Weights of a small sound classifier.
Model: 2.51M parameters, mfcc input, arch tc_resnet, norm batchnorm, depths [3, 3, 3, 3], widths [96, 96, 96, 96].
Data: trained on chords played on synthesised instruments, 52083 training examples, 28.5 epochs.
Rows from block 3 of a small sound classifier, named by matrix and row number. Rows with one number belong to one channel. Each number is 128 + 24 x the weight over its row's rms, rounded and kept within 0 to 255. All counts start at 0. Numbers have three digits each.
After each channel's rows are labels from the 100 clips, of 14976, where the channel reaches its highest value: "responds to" is what is common among them. Only what is clearly more common there than usual is listed. The data: chords played on synthesised instruments.
# convs0: first width-11 conv, stride 2 (model.blocks.3.convs.0.weight, 96x96x11, each kernel summed), inputs 0-95
# convs1: second width-11 conv (model.blocks.3.convs.1.weight, 96x96x11, transposed, each kernel summed), outputs 0-95

convs0.16:101152149098110115131134136116113144131114124159145121109114142085146103168094147144159140107133118087112090131112103125143152100151158136080087120061128111112126095110100138100149148119164118109104147148104053110117143149130110158147110128143120089164145118110121121132143069140153142131
convs1.16:168088113163098106112135102142127133099142084127124146116122123130132093121128091120126110116102131150151110122163148124116144109115112147127126113117143095153134124095108120167133126093136153145111129117122163097130097125086108100170045172119134140132127134144067159160096082123129100097
responds to: vibraphone-like; root: C#

convs0.68:116129137166131096138154088115121143121121156120139114159173113139096177184154120132145095127126093100165172088139097115111140124168168140178120115103099109101107103142118135144139128106090093139147144143121148114128109162093112100141116133085148131085099130141140122119158105097134130099
convs1.68:130129154073178151121142103147152087181123087077123120113118096090133128139112115118125154159134151088133150147126113113092111084093121134098164100177098147166122140124119125133126145103123102109177105138101115132122121127171085124099099160160110143152129135110131132146136129145107122128
responds to: root: C#; vibraphone-like

convs0.72:156155161136137119131075155152132067180109171143115121142111119112154152140105101163171142146082138117138120140098152134102150119122096120111103146122130169107137143127137166114127136117085118091172138118128109092130106152143100145111150130139100106115156126161119070096113117130123135091
convs1.72:142112104141086071142102121143110130118122111088149158145132150064173113126116131139085113157088117149124147118130147139135113120112105138124123117121095125147145100126125136104133129162133113109186169169111111094111138149077159104126183150165159097138100132147137142097106136161121126125
responds to: arpeggio; playing: arpeggio down; square lead

convs0.31:111170121128170164098106115111136126171150105135167090089161079153095115134138147125116129065130129151137121114085133110072107116146124165132160121146153130115183156110121100181108099112117093134132117112134156116103146115110142084154125116130117098132144113152114141114139113131114133148
convs1.31:136162094108123111126134095110155138093100136127092182118120113126123132108123109118101126128103147125113169115106128146097115137084136078133142108119092127151123132171126090100168164126115115147074119145139117132129135119169127147105139107167099078091124110182145078128114142138134146172
responds to: vibraphone-like; root: D#

convs0.36:130123139115144109106136073128116143095149124104154143125075098133155092106139115153089151142129116123131123116152158101121114078122142134141122123141077134175109148062149138156102118110138134090091108136142129150168079162120137145084123123119127099121151151161108115113107173111092123121
convs1.36:147117119130166142122051181104102172128125146105140120122140135164151153096126131134152089128102076136125139140177098109120120122114141138147155156127105092119113151079119132164132163150139121126107114143150164117158151130119158090132087128105127102131111112120155157133117097160166122103
responds to: inversion: first inversion; root: C; vibraphone-like

convs0.80:125163105148120121153109137073133110113109126118156131146119149174126116116092118156066115093112108128164108153120106135127144112168137157123120122161163115145093073153140134115124186122171146119103134106111129122129137094103121123140133129112152127164135176166102167127140141079166137117
convs1.80:140115162128144134116124084146091112151142136149103113111129135131092117128092107102100080114139098117166096142144149051093088118127093108151122119164109093159149128079141100095101142116114122110095107103135112135117123125149109130139162133054140153159123129121142144134126116133101120150
responds to: vibraphone-like

convs0.37:161181164111127138114122121126139134147137156084146144157130123081103156104102133116070085121147154083104139119105087116139132133121136167097103154114136115112121102165123125121158114133107152123120103115157136138176117142149130165113145080137118141101096086170137155099171118147137124138
convs1.37:142140142106113149143149129119134097119111131120070122160126146158073133122109096102116101160110117104134140079106120097126113132153143147108098118118188128130109106116122100101107147095145124129139134067118058109141129103119131158121137140125102145166142111126135085089138134143134097069
responds to: inversion: second inversion; root: C; vibraphone-like

convs0.29:147127107124137136107142155118108156092126117069155135085119149142133100124166135166131141127140189160139130116086130135153132142132125098135129095114149132146130104086140158106136100095113142127127122181098115147121082095142115114079105125167110144072106127106151142162125089122144165116
convs1.29:124145141090167124167148130099135088134128155080145079126096136128116125103125123113125104110125153145114105174123129123128139106138115133093101138109120139132138135126174097114131119126145143146118102112088142146154131144182106125093122149122173084105160200116173094086139097150123127115
responds to: the note A; inversion: second inversion; root: F#

convs0.43:141107117121159133148125115082121110150100114168152142103114150153131124101116156103135134122139186119152165113111093112166168116163093112106105127120121144147134079197137111095112170106121120144092117121084119119115086139114090144107118132090114125166114110115105169137119115105115132151
convs1.43:088125093132121085141096131140142113119095123132092113116132103121049109148119097129129140116140109136139090091144129083133162126155102107148159130094103127118123151115087146153076112121148184122110129136099134081107127136113125135108106140133134128140139078096132150099100085111137123090
responds to: the note C#; vibraphone-like

convs0.23:084133116125112125197133081152137126132117109145151094137138085098146111155113108163154137102107138182104126112135155097146131138109112113165115134051095142147128133186117120168123159126132114110144087126152141157139102155144130133156115115161148112133112097122146136102103133138109112112
convs1.23:156136103119095135103116147106133158089109145146107156132073143103086116113182122141139121130101114113117098090093112123147163119096106132129129101098073167136122117107149148118111127147162147122192133105116131122143132139142113135113149093147145129068096145150100082146118095105117119119
responds to: arpeggio; playing: arpeggio down; the note A

convs0.2:126146119121121133141146119137122125103165097130196148108086111080086148088098151145127122127126101117156128124143147113125101123150102075086140138126084089135149135163152127118117125115150135106136133104154114075157127127174170114092133135134130129117125186137148148106132135134070127140
convs1.2:111138130156137139127109169137074160117089173134134100145121146113106099143146166125142159137115124063145089109159143140172121119169086136108123148126133120133110102092158166150123090114110084129116101135095114170076139140130159112133130096153119096120137107159112126157144114138137134137
responds to: the note A; arpeggio; playing: arpeggio up; root: A

convs0.54:143122129138124169082122132123097149095156108123136101124123100080119129097137143133100133145141144146091132088069124123107136110088164134166166154090114161083105167084116137136108115129106133091127160154146117137119150156128111139065128108130122119149095123182128142134111099146119121109
convs1.54:133147100156117139108171147117108099130133161139109131144167138157151105124131129112103115127113122128120101135126111094124130134062160102142156169104131186129157104110161122128087194100144117170104150139122091171119152090142167122117148130116125171116147137184136126131133101123134123138
responds to: vibraphone-like